config.toml
image_size = 64
translate = 0.12
loss = "sigmoid"
encoder_activation = "elu"
text_encoder_width = 192
text_encoder_norm = "rmsnorm"
text_encoder_norm_position = "pre"
text_encoder_activation = "gelu"
text_encoder_mlp_ratio = 4
text_encoder_parallel_block = false
init = "torch_default"
adamw_lr_other_params = 0.0023
magnitude_pruning = 0.7
steps = 3100
Rows from block 4 of the text encoder of a small contrastive image-text model, named by matrix and row number. Rows with one number belong to one neuron. Each number is 500 + 50 x the weight over its row's rms, rounded and kept within 0 to 999. All counts start at 0. Numbers have three digits each.
After each neuron's rows are labels from the 100 texts, of 14976, where the neuron reaches its highest value: "fires on" is the input token at the peak. Only what is clearly more common there than usual is listed. The data: cartoon faces.
# fc1: MLP up (text_encoder.blocks.4.mlp.fc1.weight, 768x192), inputs 0-191
# fc2: MLP down (text_encoder.blocks.4.mlp.fc2.weight, 192x768, transposed), outputs 0-191

fc1.495:500500500500500582376500562500500500556570500449594440500500453367578500500500500452500580500500500500635500500434500432500500560419500566500500386445500500500500399548500500500388500500500500500500393500560500398500411421500327500386500500500568546449500435444473500565500500500500606457500500500500500500500500399500500500450359500500500500500500500500500500326500500415500500500581500396500500414500500500574500500500500500444500465500500500500500500500500500558616500500500500500500500500500500500500552500409546500500500376500500500429500500440500500500602430500352500500
fc2.495:500500567388500500500500500500500446578500500500649500500500500500579500555500500443500500500441536500567500500575500500500500500430500614500567500500580500569500500500500361577500365569459445556500451500602532500500500500500500500500429500500500500500578500427500500500500500500500500408552500404429500661394441500437500566500500500421500500500376500500500500334500579500500438500500448500500420500561549500619408500595422447500500449500449500500590500421500401500592500500457500442500500500590500500561500594500500500438500427598500459500500500500500444561500500429500500500
fires on: "mohawk"

fc1.80:567583500500500405500500500500500500500500443500500500500500500500500500546500500425500500438500500536464500451500678500556417500500500641500500500500444500500500552500500702391500500500586500500641500500568500588429500500500500500500500500537500500500500411500500500500622500398397500500500500500500442500500670500393580500500500500579500578422500500653500500500436412500573500500500500500500393439409500500381500500500500500500500500500500500500500560500500500500500644595500500500500500500500500500428500443500500500500500500500500408500500500500411500612500500393500500500
fc2.80:500500605500500500500401364373500420500500500500500500500500500500500500500500500500559500500500500500500500500500500500500500500500500500500604500590590500500500500500500644500500500500500500629500343500432500500500500500443500500500500605500500500500500500582500500500500500500500431500500620500588500588500442577500500500500500441433500421605403500500429500500574434463500500568500500416500500500445446391584500500390500437448500423500500396500333500500398500500500420449500500397500500593500438500500500500500500500500437614500500500650581500598500500500500500500500460424
fires on: "spiky"

fc1.719:500500374500598500581500500500405435458500500500566394500536593500500392500500500500390500500456500500500500500644500314500500474500446604500500607500580500500500500500500500500500579500500500500636500500438500500500587500500500500500575480546500500590500611500500575441500500500572413500500500500500500560500500500500500500560500500487556500427548593500500500500566500500500500500500500500586430500589500500500645500409625500500435500500430438500532500500500456570427500500500500500416500500500500417411500559405500365500500500500373500500454500500500500500500500500573500594
fc2.719:566456407572500500500500500500547434500500500500500500500412500500500551500393500500601500390500500500500500500500500500500586385500500500500500437500625500500500500500451500500500438500404500500358564500500456500500500500500555500500500500455500462436500500500500500390500500500500500391500500500500578500500468500500396361571500500439500500422626500381500569500500500396500500500595500500441363500396431500548500500500500500628500500500611500500500454500500500500394500500587500500443500500500347558500544500500500546419500500584500416500500386500500500574546556500500441379
fires on: "beard"

fc1.722:500587575500500500500500500500500459500500666568500500500423500500586500554500500500500456500500588594342409398441500500500572500500500418500500500500463500500500500386500500500500396500440500500597500500500425500500369500438500500390500454500500437500500500500615572500500412500500500500500500398500572500598564500594500361500431500500500500500500412500500400570500500500604500500500500415500500500500500500500611500500594577438500500500604500500500406576500500500500450500500500500537500444355500500500500500500500454500500410500500500500500403500500500500630500420500500500
fc2.722:500432500500500500500607500500500500500601500500500500500500407500500596442500500500419625500500500500434500573500420411500500500557558500500393500596500570500500500406417500500500500500614500500431500572594500500500500500500431438500500500500500500500500500500500500428500500500647400500500588422500582500500500607500500404500500575437500500500500426500500500500578500500500500500500500500500500500500500500500500500395500500500648500500500415500500414349500437500500500500623396500500500500500500500500416500500500500500500500399588430500369363500500500500348500595500500500
fires on: "face"; "<end>"

fc1.447:500500556500500500574500391588500500500500500600582500500604432609500500500540500437500500500440500500500500569575500500500325500500500500446500500500500500518382500500550500500361500500540500500500443500500500500500500500500500673432426500559500500347500500500500500500500500500500500328439354500500500500500500500500586500500613480500557500481500500386500667500377456597500500500500460500607500500500500500500500566500500500500500417500500500500481560563624500500533381589500500500500500500500500500500566500500500500500500602500500582415500500500500500525500500500500500500
fc2.447:613500574500500664697500361572629500500443500545548500500500500500337500618442500556500557500500546500500500500553500500500403500500500500500500500500500500500613500500500500428500356500500500500459500500500500575500392500500500500500500500500500435500564500500500581568500500500436547600500500500500640500695500500395500500500500462500500500500500500596500608500546500500529539500500500500388500500500500500500500500500413500500500500500500500441498427500500500624456500500500500500500500500500500405437526500500500583500458500500564445500500500500569500500500583500500577500
fires on: "face"

fc1.435:500500500500500500566500528500500539547500420500500590500591500605429500615500500500500500549364500500500440500500500500544500500500578471500500500409500598565412459500420500500500339500500616601500500500500500500500500500500424500500422500500500623500414500500438500500551500500431500500658500435500500500500543590500577500500409440565557500372500389500500500419611500573500586500500500596405500500500500500500500500500500417500562500444500500426500500500500431500500500441444500500500384547500500500500500500500446597500571453500612575500625500500544500500500455471500500573
fc2.435:635500392500397500526500403500545500500500500500500500573500577559500430500500500500500500313500500500500500404444500500500428500632500500589588596500567500500500500500500500500500500500500500427500500500500422500500500500581568500500500500500444555402500500500500500455347463500500599500500579500401500500500500559500500500593601588500500500500500500500465585500500500500500500500500432426500633500500500391500500500500443500626500500598583587500581500500576500500500500500500392562500500500605500500395604500500500585432500500500453500500500407500422500579500500500500500500
fires on: "with"; "blue"; "orange"; "neutral"

fc1.170:561566500500500417500500441500500500567500500408377500500396500376580404500560439500500500500500569450500593500500500500500533500500521610500500462580500500500500556500598500604500466581500543454500500365500500500500500500500500500500500500500644500500500500500500434500364603500500500500500500480500406500500500500500500500500500500534541500447628500325557659500500500565500500532500500414500500626535500500500500500500637500500500500546500500500445500399500500500397500500500500500446500427500584500547500500500500500500379500585500571500550579500500500415601500436500500500
fc2.170:413422500450500500500500500500500500500554500500500500500500500500500500500450500500500500500534500458425562614500500316500430593500500410500500500500500398500451576623576547659500500500500443500410500500500500500575500500500500500500500500500500556500500419545500500500500500500500500425436500500500500602689500500500500576417500644430500588500500500500500500500533500500500649380500500434500500500550500500424500500500500500500500500630500407500398500500590500500500500500427572639500500409500500500443419500405500500500500500527500563500500500500632500558500500500500500439
fires on: "face"; "<end>"; "with"

fc1.337:500500500500500557500434500420500394500500500500500568500642500433500500500639500435500500500466500500500500500500590500554500500500549500500500394463500500500557500500588500500500621560500608326500500500500500500431500500586500500500500500612500500500500500500500500500413500500554500596500393607500343500500463423500500500447500500414463500500500500500500500403500500664500500500592431656500500500500500650500542471530500500500500500548500500500500500381500500594500581500500500557500500600500500500500419552500484500500500500419500500500500500540447500500500500462583593603
fc2.337:445500383613500608500500500500500401538500468436500500500500500540500500500500500479500585500500500500439500500500500500587500500500500500500617500500500500554571500500500500500500467500363500500500500500361500338500500500500500500615500500500500541500500500554500500597500500500500393436527500500500500588500500500500500500571568500500376500500500500500500500545635500500500500500500500629500617500500500500500500656500500500396500500500616458500380500579558445500500500424594500500542430500500500500661417500401500568500399578500582500500500500437500500391500500500500446500
fires on: "yellow"; "smiling"

fc1.431:632398500500500500500500500500500500500500442500409325610500400500500500500500500595500423500500576500500500384500417500500500500500500500396500500500411500500500500500369500500372500500500612500500500500500500500500500500500595500500500500500571500584500500609500500500500559500500500595500379500500500588500500500500579500607500572500500500500500500500500500500595500500500500500500588500500500416500500500500500500500500500398500420500500612500500500500500380607604500431427500500500415582500500500500578419500500427500500500500412500500653500500500500596500500363500500500
fc2.431:500500500500500500587411500500500500500500500500500500500500500428500500500500436500500599500500598500500610500372500500560500500500500500410500500500500500500411500500500500581500500500590500500567500500500500500500500583500500500500427500500424500381500500500500500392391357500597660500500500500411585441433500500500500500364500419500500500500562500500500500500413500500500500500500435500500500564500553500422500500376605500500500587346538582500500408500500500624500500500500500500500500500571500500400500500500554500570500500500500500500500608404662500411583500500424500500
fires on: "with"

fc1.562:530500500464500500500500500500428500500543500589468500551500608500500477500500500500500500500500500452627586500500570384558500500553480500500500500389628413500420555500318500500406611500500579500578500572500449500521500500479500500572500458500500458382500500500500489422440500401543570500500445500500565500500500540455402500542500500399467500500500557424500546500645538500448500500364500520500441540555452500435540500637500377500500500567500405523500416500500539519500456500500500550422500500390500500500500461500559463500514500500500500500500500500564500500500670500500500455
fc2.562:500500449500466500500500541500397455500500500500500500500500500586536500500500594358546420558562574406500500553500500500582500400471500544500500500424577403548500441545500500459431500500430500466500607500500500500434559500500568500536529500500500455500500547500596590500421405500580500459445422589500457550423500500547360400500610500403500500441500500566534500530500500500500500364454500646500388500500500454500543500500500500500500500500500500388573500500432454500500445547443500599500500412500500500500432500500617500354500500500500500445500500500500500500500500412585451500
fires on: "yellow"; "green"

fc1.164:500417500500500500500500500500500441500500625500535420500583500437500500500445500500357362500500541500500379500500500500500500500440500500500500613500652500500500500500500500500500552500472500574556500432576500462500500440500388500500543588500558500500500586610500500500379556500500500500579500500500421500442500500500500427500500500500435454409500574500500453461500563599642437661500500500500390500500500500587591500500500500500500577500500500500500561579500500500500500500500500423500500500500500500420500500500500423556500500500411346500430404500500548500500500584605500419
fc2.164:500500446500636500500500500500591500500591500500647553500500500500343500447500565500500592409461500500500500555500500500358500500500500500500556415556500500500500500500500595500433500500577500500500500500500500500543500500500575500422500500500500435442500500500437500426500423564500500377500500405556614591500500500500400500500500404427500570500500500500500500500500432439500402500500500557451430500500500500500500500358500500500500591500500500500500414441444500500438607399500426500378500560446384576500423500500544500412594500406500500500500500500500500500500500500440394446
fires on: "beard"

fc1.10:500500500500500402500445439500369583442500554500500610603500500557500500423407500500500500500500500500595500500500500420327500500500420500500500638500500500500500586500547500500500500464500500500500500570433500500500500500500500357429500500500500500585500500500429641500500640500500563361500500500500500500500618576500500426500500584351381500500500500500500500500564387500608500500500565433500500500500500500421427373500391500446557500500500500500500567500500570500500500500429500594500500500500500500500500500500500557500500614500500500500500445586500500500500500500500500500
fc2.10:500500595500438598500500584561603500500500500500500500500500500500500500500563500500500500500500500500428500500500420636577500500500443500500603349500581500500500575500500500500500401500500500500500576500500439500580500500417500500500500500411500500410500500589500500500500419500400458500500427500500405445500500430500500500500500500500500500500500500500660500413409500427406500500500566579500500500500500500558500500500627500500417500500500500500500349434500373500500500500500500500417500500500405500500429500602603500572568500500500500641581595500500408405500500500500500404
fires on: "sleepy"; "winking"

fc1.209:500500551500500500500500500562432500500597421500500539409500500500500500500500500419443500453500465500500435500599393500590500500500500500557500428500500500500500500500500474500422500367421500500500500322500500500500596600500500500500500500500500500500596500401500410500500500662500500500500387500500561500500500500500500500452500500500396500500635423500500599500500462371372500500500500500500500427500500500500500500500500500500434500420500421500359500500393500500500500600500500344500354500500500428590500500445500456616443500500458500500500500500582500500500500500500455500
fc2.209:500454500500500596427500570500500430585411566500412500500500500408581500568500416568566500546403500500500500500419500500582500500432500500428500612500500500500500427500500500500500500500500405500500389500500500500555500500500500438500500500500500500442500417571500542500500582387569592500606568500500371668500500500597581500568500500500500500500420564500500433500422500500500500500438500500578445500500404500500609598405500500500500500500500585500500500500557432500500500500500565500500500500500586500500500379599500500412500572500500561438441500641500570550500500500500444500
fires on: "surprised"; "with"

fc1.395:500363500500500500500500635500566500547500500500570500500500473500500500500500500500500360500500514461500598500500394542500500500500438414500424500500459557559500403427500500593500500500500536500500484500500500500448500533402500500500695500563500500500500500500500500500500542500500419500500500500500529500500554500500548500500415500500605500500500455397449436500500500376500453500479570500423500500500500500588689442414500550556500500500563421500543421500418500500500412500599460500393500462500500500460500437500500500500500500500500500554563500554500544615403536572500500690
fc2.395:500500500500500500500500415500414500574500500423500500455500500500500500594373500565500500500500500500388401500500500449500500500500500463449500500500596500500500500500500592500414441612426411500450500465411500500577500500500500500701446500500463500500500500500500500398588500500500500645500500500500500500500397500453500500500415500500500500500549500500587428557500500500500500500500454452500544500601414433500430500423500500606500601450500617394500500652585500500417500400451500500500500552560582500500500500404654500500500500500594500500500464500500574500500500500500500500
fires on: "with"; ","

fc1.196:500627500500399500500500651500500384438500637558430500500527500459500599500500500500500500500500500564434500500500323500430469487500500424500500455500500500420500500500560500557500500500500500500500500626380600500500500500500573500559473500500519500500500500500574500500430500530461548442500396500500500500612500500500500404500556500500567500500420500500426500561500500500500557431500607546556500500500375480500500500500500500500500576500500500500623557500500500500407421460500574480500500469500604500554586500500500435500500500578500500616500532500500500351589467480609500571
fc2.196:455440500384420528500500634500500557500500500500500500500587500500500500500500500375592460500500615500500413500500394433500500500500416500500500500500500500500412500500585572500500500500649500500500586500462500369548500500500500500500500500500343500438476393500500500500500500584500565376500500500500500500500500500411500500500596500362500500500500500500500639598500389500500593500500543500500586500500500500370500500500500500500500500500500554500500500500500388500470442500500500500458500500500554500602500361404523500500500417456500500500368500500500421433500500500500500432
fires on: "face"; "hair"; "orange"

fc1.407:500424500621557500578500500500365500391500500500442443558500500500500600500500500607553598500500500500564500417500500500500500500500619458581453500500500500576500500500500500564610500500500500500500500422500567500545500500593500413500500500431428592500558500500500398500500561612545405500500500500393500560596566500500567500500576445567500500421500500608500500579500500500500500500610500438500448500616500500500420545500459446425500500557410500500576553500411500500500573500634431500500500571555500500557407500500500500500430500436458500379500500500500413500500500500500500500
fc2.407:549602578500425500426500500500578500562500580500500500597500500500500385500500500396500395500500423591398500500500500596500500500500500500500500411591500378402500500500500597500391500500552500500500500500500500500500500500380428500500500500576500500581500500500500500500500500435500429500500500500632500445422576357500500500500500500500500500595379601500500442442500500407500417500500500602500500500399500597569500417500609500500500500500500500500500500500500558500500441500438500500500426500500500500500604500577500500413500421592500581588500434500500564500500500500500500401
fires on: "mohawk"; "hair"

fc1.428:500500572500561500500433500500500500500474579444500500500585500500500500500500500500500500500500500602500500500572500500500631431539500435589637443500500500500500584500500541500478331559500500500500500426500500500500500449500500500500500404434500569500500403566500500500500500500500500417500485500500500500500500500500500500500586595500500500500500500430500500500500500500500431500467609500373500569412500500388421500500500500500500500468500424500500389500413379500500624427500536566500396500500500500500500500600392500376590500500500500500500601568384500500613581557629500598
fc2.428:589500500435500550500500500500376500500500500500500500500500500500500500500500500500614500408458539500500500500407500447500500500633560500500582500500500443500500445500500500500638500500413621500500500500500500541447500500431500500500374500500500500500500500500500592458394500500500500500500584500648500500500500500454500500578500500500379500587576658500500500500500500444377606500500500500587500500500500500500500621500500500428500426500422500500500613500500392500500500500500401500500587435500639500500500500500591586500395500500437459500500414449615500500500500567412500500
fires on: "winking"; "sleepy"; "long"; ","

fc1.41:500394500500500500500500500500401639566500500500555500500556543500642455500383414500500446500500500500500500426500500500500500422500500500500652500548500500456362555426500500500500500500500500500437500500588500500500500419500432320500392500612500605500500500500500500500605500500500500440500464500607500552500459582562500500500623500500500500462601500389500452500500500457500500500444578500500500500500500471500500500500421500466565500500500500500500500500500553500500500500434384621500500378427500500470500500500500500500500429500443500500561500500389500500500576576614394500
fc2.41:500382500500500500659610500589562500425500500500500392500500388500419403403564500500500500500409571570500500576434404408406500500500500500500500500500500500500600500500500619500500442500500626450500585500500401500500500500554500500441500500500500631500500500500500500500500500569500500500500500500500397500500609500500500584500500438500500587569500500562573500418552500500500500426500500436500500500500500552500565601500577399500410396500406500552500500411500500622500500500500429500500500500500500560500500500500500500423562500500500500500500573500500500500647500500500577500
fires on: "sleepy"; "winking"

fc1.458:500585568500500592500500500380500500500454500450353500500500500473500500500402500629500500500500573500554500500500500500500613500419500500618500386500500500500500500362500608500500402500500500500402500500500500500376582500500500500500500500500500500500430500500500583500500500587500500428500500500500425449500500598500500589500617500500500500438500404500500453570633500500500568622500652485500500500414583500500341398613528567500500500500500428500500500380500500628500500500500500500500500439500500500500500500500500500500500500500500500500500428500500500500562500500561500500
fc2.458:500430500500500500599500405500500414423591547540500481500500500500583355500500500454500500369500529500500593500500500500500500559500534500500500665500500500344582500500548500500582500500500500533500500500500589500500500575500570500473500500461617586500500500500500551548500500500500500500500588500500395500531500500500562453500500500500500605500500605500593500500500500407426500571431372488429500500551550500500500500500500377500386500563500544500500446605500364500500500431425500500429500592505500500562500559500500500500500500500565500600500500500500500451500589637500576500
fires on: "winking"

fc1.470:500500500500500500500369500500500500568599358404500500593555578571500500500500500500500500500500500420386500562500500500634580339500643500585500500500554500500500442500500447671500500500597569500500500458500500500425500500398500500500500500587569576402500500500406500500500500552423500500500500500570538500500570500500500586443547500500500500500500500500500500500596462500500582500500500500412500500500500500442500500500500500438585500500426419586500452500444500500500500500500500500500500500589563500500585582604500500500500500500500601409500500500500559500574500390500500624
fc2.470:451625500500500413500500500500594577425500500500436500611405583355500589500421500596500500500430500500500426500500602500500500594500500500432500500500500579500500500500651500500500500500412592500433400500500500550419500500583500500500500500500500500500500500500596500500500500417500392500407434500500360500500500500500500395500500500415500587500500500500579500605500500500500405578500500412500566500583500500500500436500500500500500500500500576500500500500500437500500633500500500500594588500500500500500500398500402500612500594410500500500433500500411500500500500500500500500
fires on: "with"; "a"

fc1.541:626500500500500662590346500390500500500500500451440500500500500500449500500500500441500439383500500581377500500500500500500500500598402648500500500354500438500500500500500604500500500500500500500500500382500500500500500500500429500500500500500500500558500551558500407500452627430500406500500354500443417500500500500500500500500555500535500500500462500414500500500500500399500404500500500500500500500500500500500600500500500500500348610420500597500500500500500500500500603500500500500500380500500500500500604419639500500500500469500563430500500500500500500500500500500500500500
fc2.541:500500500500358430500395500500418500561454423500500668500500500436500500500397500500636500500500675604500500500500500500651500385500500500500500500546500500500500500500500500500579500500500500539395500500500434500500596556500500500500500500500500500500566500595500500500500588500593500500500415500500500500500500500640500500500500500596500500500500500500500500500500500500500500500500500500500632500350403500500500500500500500581500632411579500500500500500500500500500572500500500500500500437500500500563387500446500500500642400562500500500598500500500439582500500500387500500
fires on: "face"

fc1.362:500500500532570500500500449453500500500500472397610500500450392500500411500500614500500405500500500500595500500500500397412445500500418554439500500500500560500420500500500500559592351410434500500500500441500500587500500476500423500369410628402500500446500500500500592500500585625577500398589500625500500500500500539500500500500435500500500500500500399500500656500629500500593500500554500500500414430500500500500435500535412500428500500467500624500500500433434500500585500500500500500500500500500500500438500500500500500546500500500500500500500500462500575500581500500582500500
fc2.362:500500500405500500580500500500549500500500470500500500500500409415500500500500500460500583500500569596500572500500500581500560557432500672500500500500500500615500500500500500399500382500500500500404451500604500500500568500500500500525500500500500578500500380561500500500500500500458557500331500500500500500450500500500500392573500500500500500559500500500500500374500407500500500500585480500500500390532542500500500440500500388411500500557500575500500539500451355563550500500500639500500500500590500500500500500500688558410500434500500500500500585560500405556500554408500500500
fires on: "sleepy"; "hair"

fc1.349:500500500500500500500500500500500500500383388500500500500500645500500500500500389500500500500500500500500631500355546500500500500500500500500500500553500500500500500500500660500500536500500455500500500500500500500570500500430569500393500500500500500500484500373500401415431500500346500500623611500500500500408500500500597584500500427500500552457500500500500500500403500500500500500500500500410500500500500500412500500573500500500500569500500392500583571500500500500500500500500546500500360590500591500500500500500500427500364500500539500698500500500500500592532500584563373500
fc2.349:586500500500344432500423500431500500500500500642393500500556579500456623500500591500500500500500500500433500500500500582500500500500500527500500500500500500500403500500500450500500458500500500559500393500647500432618388500500500500500500444500500571500646500580500500500587500408500500500500500500439500500500500557500500500500500500337500500500500500602500578500500425500500500570443500500500500500418500383500500500500500393500500500605500500500500500500425500500327429500500500500500538398500500500500500500500500532646579372500500500633500500500500500500500500500500500500
fires on: "spiky"; "orange"

fc1.497:593500500500500500500500556500500500577500500500500500500500500500599500500500500581500500500573500380500500402608500500500500500500500500500500500370500500500500608500500500500500500414500549500500500500405582500537413500665500446500583454405500500435500500366522449500393500552500500422441500618500474500500500500500642500433384563500580500500561403500544500500430500500500625347500500500540500558625500500454427500635430500500500500500500500456500500396500500500500483553500500500500500500500544616500500500457590500500500563500500500541500556500500515500500568587500500406
fc2.497:500500500500500434552500578500500500572571500500500500421500500500500500500448592500547544613500635500500623500500500500500500500500389500500500431500539500500500500500500534553470500500611500500500500500540500500500500543559500383625500500500417549500500389500627557500500567440500500500581500600574423625420500500644500500500500500500500550500601500500500500500500500445619500384500430500500471484500624403500500500450416500444500500500368500500500500488500437500601500500500500500455500500551393500530500500427500500423500500422470554420500500568448500597500574584500568500
fires on: "yellow"; "orange"

fc1.404:579602647500500500475500378500411500500500500500406500500500431500500464500500500500418500425595500500500413500500438500572500617500500473500500500500393500426586580590500500415500555387500356500500584500500449500500500500500500500500650500500500500500446500500500500500406500500500516500500500500500500587590454553500500500399500578500500518500500500567435500500500500500500500500500612500566559500500500500382380418429500500500500576531500500500500500500500500500500500500500416420500500500500500660500612449443558500500500500500607500500500500500500500500500500639500387417
fc2.404:500500466500500560500500500373500500500600500582500500534543462500500575415571500500500500500500500500500569500500500500500573340500500500468500500584500448500588413408500642500500500500544500538500500566500500500576500609628500416500570580500563500500561595500650500500500609500500500500563426500500500500569500500655595500500427500500500500500552500500500583500541500560500592570500500427364500500500500500570500500500500448423500500500500500500415500500609500500500572429546614500500500438500500438553500551500500500600437538567500437500553558500500500500500500500586576500
fires on: "with"; "face"; "short"

fc1.126:500554500500451500445421500500568500500574394500500500500500500500614500500416500398500500500500500500500402500500500586500500500500500432500385407500379500500568579643619500500500500405500500500500500500500603500500622500500500572432555403500500500500500423500500500500595376500577442500500500500591600500500500500500500500500500500500547500500500563500446308399500500500500500500500569500500398416500403500387500432579500500500500500500500442380423408500500500500500454587579500419500500500500500500500500500500500500500500500500615500500500500500500500500500500387558500500
fc2.126:500500594560654500500500500390437500415500500500500427435500580500500500438500435500500500500572500500500550500555572500500500500500500500500500500413613500408500500569500500574500427500427411500500500500500500595500500500500500412580500500500500500410500500565500500500500500500500500408500588500500423500588500500500500500394500425608420595500500500500500580500500611623500500500396399403399500500500500500500500586500369500409500410500500500576500500500500500551500500500398500500500500500500500500500500500500500500500500500500500500500391500555591500415400620500342500500
fires on: "surprised"; "with"

fc1.648:500500500500500602500500405500500500403521500500500425548500500500411500500500500453347500500378500500500500500445500500500398500500500500500387500500500500432500500500500500500439500500500500500500500500500500566500500500500500500564500500500500528388500500500500500500500500500500500390619500424500500500567331500500585500461633500500500500500571500341500500311500500500403666604500500448593500500391500500500542560500500633500500500500500500500500353438500500500500500577500500639500500420500500500500500500500500500500500500500598500500592476500500500500500500500500500597
fc2.648:500500500363581592500500500606581500500500500500412575500500500500500573500402500500590500409500500627500452500500500500500500500500608500500500500500500500500590500500500500406500500500500500500379500561500500500538425500500500500500500500400500500500500500500500562500500500500660500414500486500450500500500500500500500500500500500500433558500500500500500575500500500500341602500500376386500612587500500500500595405500500379500500500500500599500500500500500500500588500500500500500500656500500500500500500500578383543500500500405500500500500433500679500500500500500500650500
fires on: "face"; "surprised"

fc1.572:500500536410500455633500643500449500500500500500500500500577625398500569500570500500500532500500500500611500475457500500571500500429583500500543401500500421500500500606500500500534578590500566500551500403590500500500500663500432549500500500500500500500500573430500412444569500554500415500500336573472500564432451500500453500500451619444500423500405440500421500500500500489500500428500450500575500500464500489500500500500500500500500500500500453500500431581500500523541500500392500500500595441500500500500527500500563500500592638468500610622446500459500500500500500500500433500
fc2.572:500330500500500500554500500500500500500500500500370500500500443571500500500586417500500576575500500500500500414500385554566561500359500500500371500500500500500500500500500500500500500574500500448500500432500500397416500500452500500500500500500551564500500626588500545500500438500500500427500500614500500500570500338500500500500500429500500368500500377500500500500500500500577500500500544596500500455591500500420570500500500500500500417500500621425500500449422500500500402500500500500500500461500500500581616500500500500348500500500590500500500500500500500500500363609562544500
fires on: "yellow"; "hair"; "face"

fc1.354:500586500500500544574590500500500500500393598500440500595500500500500500597402500500595392500500500500500481556500416500391500500500414500500500500500430500500500500500455500500500500417500500400500500500500500618500573500338500500500500405500500500644500500613500500500564558500500500500500500500447500418605500500535558421601500412500500500500500500500439500604500500500500500500500500500500500500500500500500500500500412659500500500500500638500500500500500500557500500696500500500629433581422500500500500408500500500500500500500500421500573654500500500500500500500500500500
fc2.354:591439500376588500500400500500500500500500500500500500500500424500500500500500376500500500500500500500500500500352500500613500500622500500500500500500500561500500400356500500500635370500631500500388500500602500417431500500500500500500500556500500500500500500500500500389426500500500500408500500500500500500500500500500413577500500558591571500500500500500500500500500545500500570500500500500500500500500373500500500500500500500389500411397500500500500500452500500500583500366500500500414500500500406500500500500500500413551613427500500500500500500500575352500500414500417583591
fires on: "winking"; "sleepy"

fc1.334:500576500500500500500568399500301522500584413500600500500500500500601500538500500500500316535393500414500574500500409500428564406500500381500610500500500500500500378500500500488500500500500581500500500500500500619500500500500545500500500434355500500408441500592500588439558500500500500450587500500500500444414500500500409500500500500439500500500596500410500500500448500500553500551580540500447574500433500553500500408500371500500472420383500500567503412500566589500500589500500500500500500500500466500500500500500500500560500500500500500500565500500500500500500500500500500442
fc2.334:500361500500500562611500546500615500500500547500500361443500500500500500500565500500412500573500500500500570542500539594500612500500340500500500590500550564418500500500500500500500446500434567500500500500500398420500500500500500469500500500398500500500500500550500500500500500500500500500500500500500500500500543500500500468595500500500500586500500592500620582500450500500500500500500424413500500500500564500500500545500500500435305390500421538500500500500500369556500462500500385406610500500378578398500500582500542598500541500403500500500500500500605500500500574500500548500
fires on: "winking"

fc1.582:385572500500500500576526500500500500415500645606500500500500551500500500569593500500500405500500500500500440531396500500578500500538500568500416500593500500500500500500418472500560406500440500404500500500667500500500500500500500417500500500500646500500500500500500559500500624500586500500500500500500424500500500641500374500599578500500500406500500500500500422614500500500500500500500500500435440596483500500591500388500361500500481500500500500500500500582500500500500603500448500500500500500500500386399500500601500500384500500544500375500430500500500500500500500500500500500
fc2.582:500500500428413558500500343500413500500551500401479500500500500473593500500500500500500585500500500500500633500500500500500500500500500500500500642500500406500500451500500500526500629500585500500398500339500500500500572500500686644500500418396561500500500500607596557500500500500500500500500500435500500500500389500500500500500500500500500500500500568500577603500500500500500455500500500500500500635500500500500500500500500500500563500500500589500500500545463409500500500500500500500500500500561500500500446443500546500616500500500618500500500397500500500711500500599500500500
fires on: "winking"

fc1.732:500500500500544500423427500500500536443500500500645500500634500561500500500500500500500396576500500500500593380500544500500500395616500500500500500500500500500500500500500575557500411500500527500424500538616500500410500500559500398500500423500500535500500500595500612500604539500542500500500500445500500500500500579500447553500500500398500460500500500500500500417500500500565500500500500618500500500382500500500500500459500500449587500409500500589500350500500500551448636500624500558364500500500500500500500500500393500500595500500500500500572649500500598500610543500500500543
fc2.732:500577500500500500607500500438500500500500500500500500500500429500406333500500500500500500500634500500500579570434500584500500500500561500500607416539407500500500500500500500500545301546500556381580500453500500500500500500500550500500406547401500500500500500500574560500500500500465607500500500596500500500465500500500500462500585500500373500500500623417500623500500500432500575623500500500500500500500500500538500571500500500500422385500500500500500500500500500500500500620409500500500500381500500500500549500578500576500399500435418500500500398500500500500500557579548500390
fires on: "sleepy"; "winking"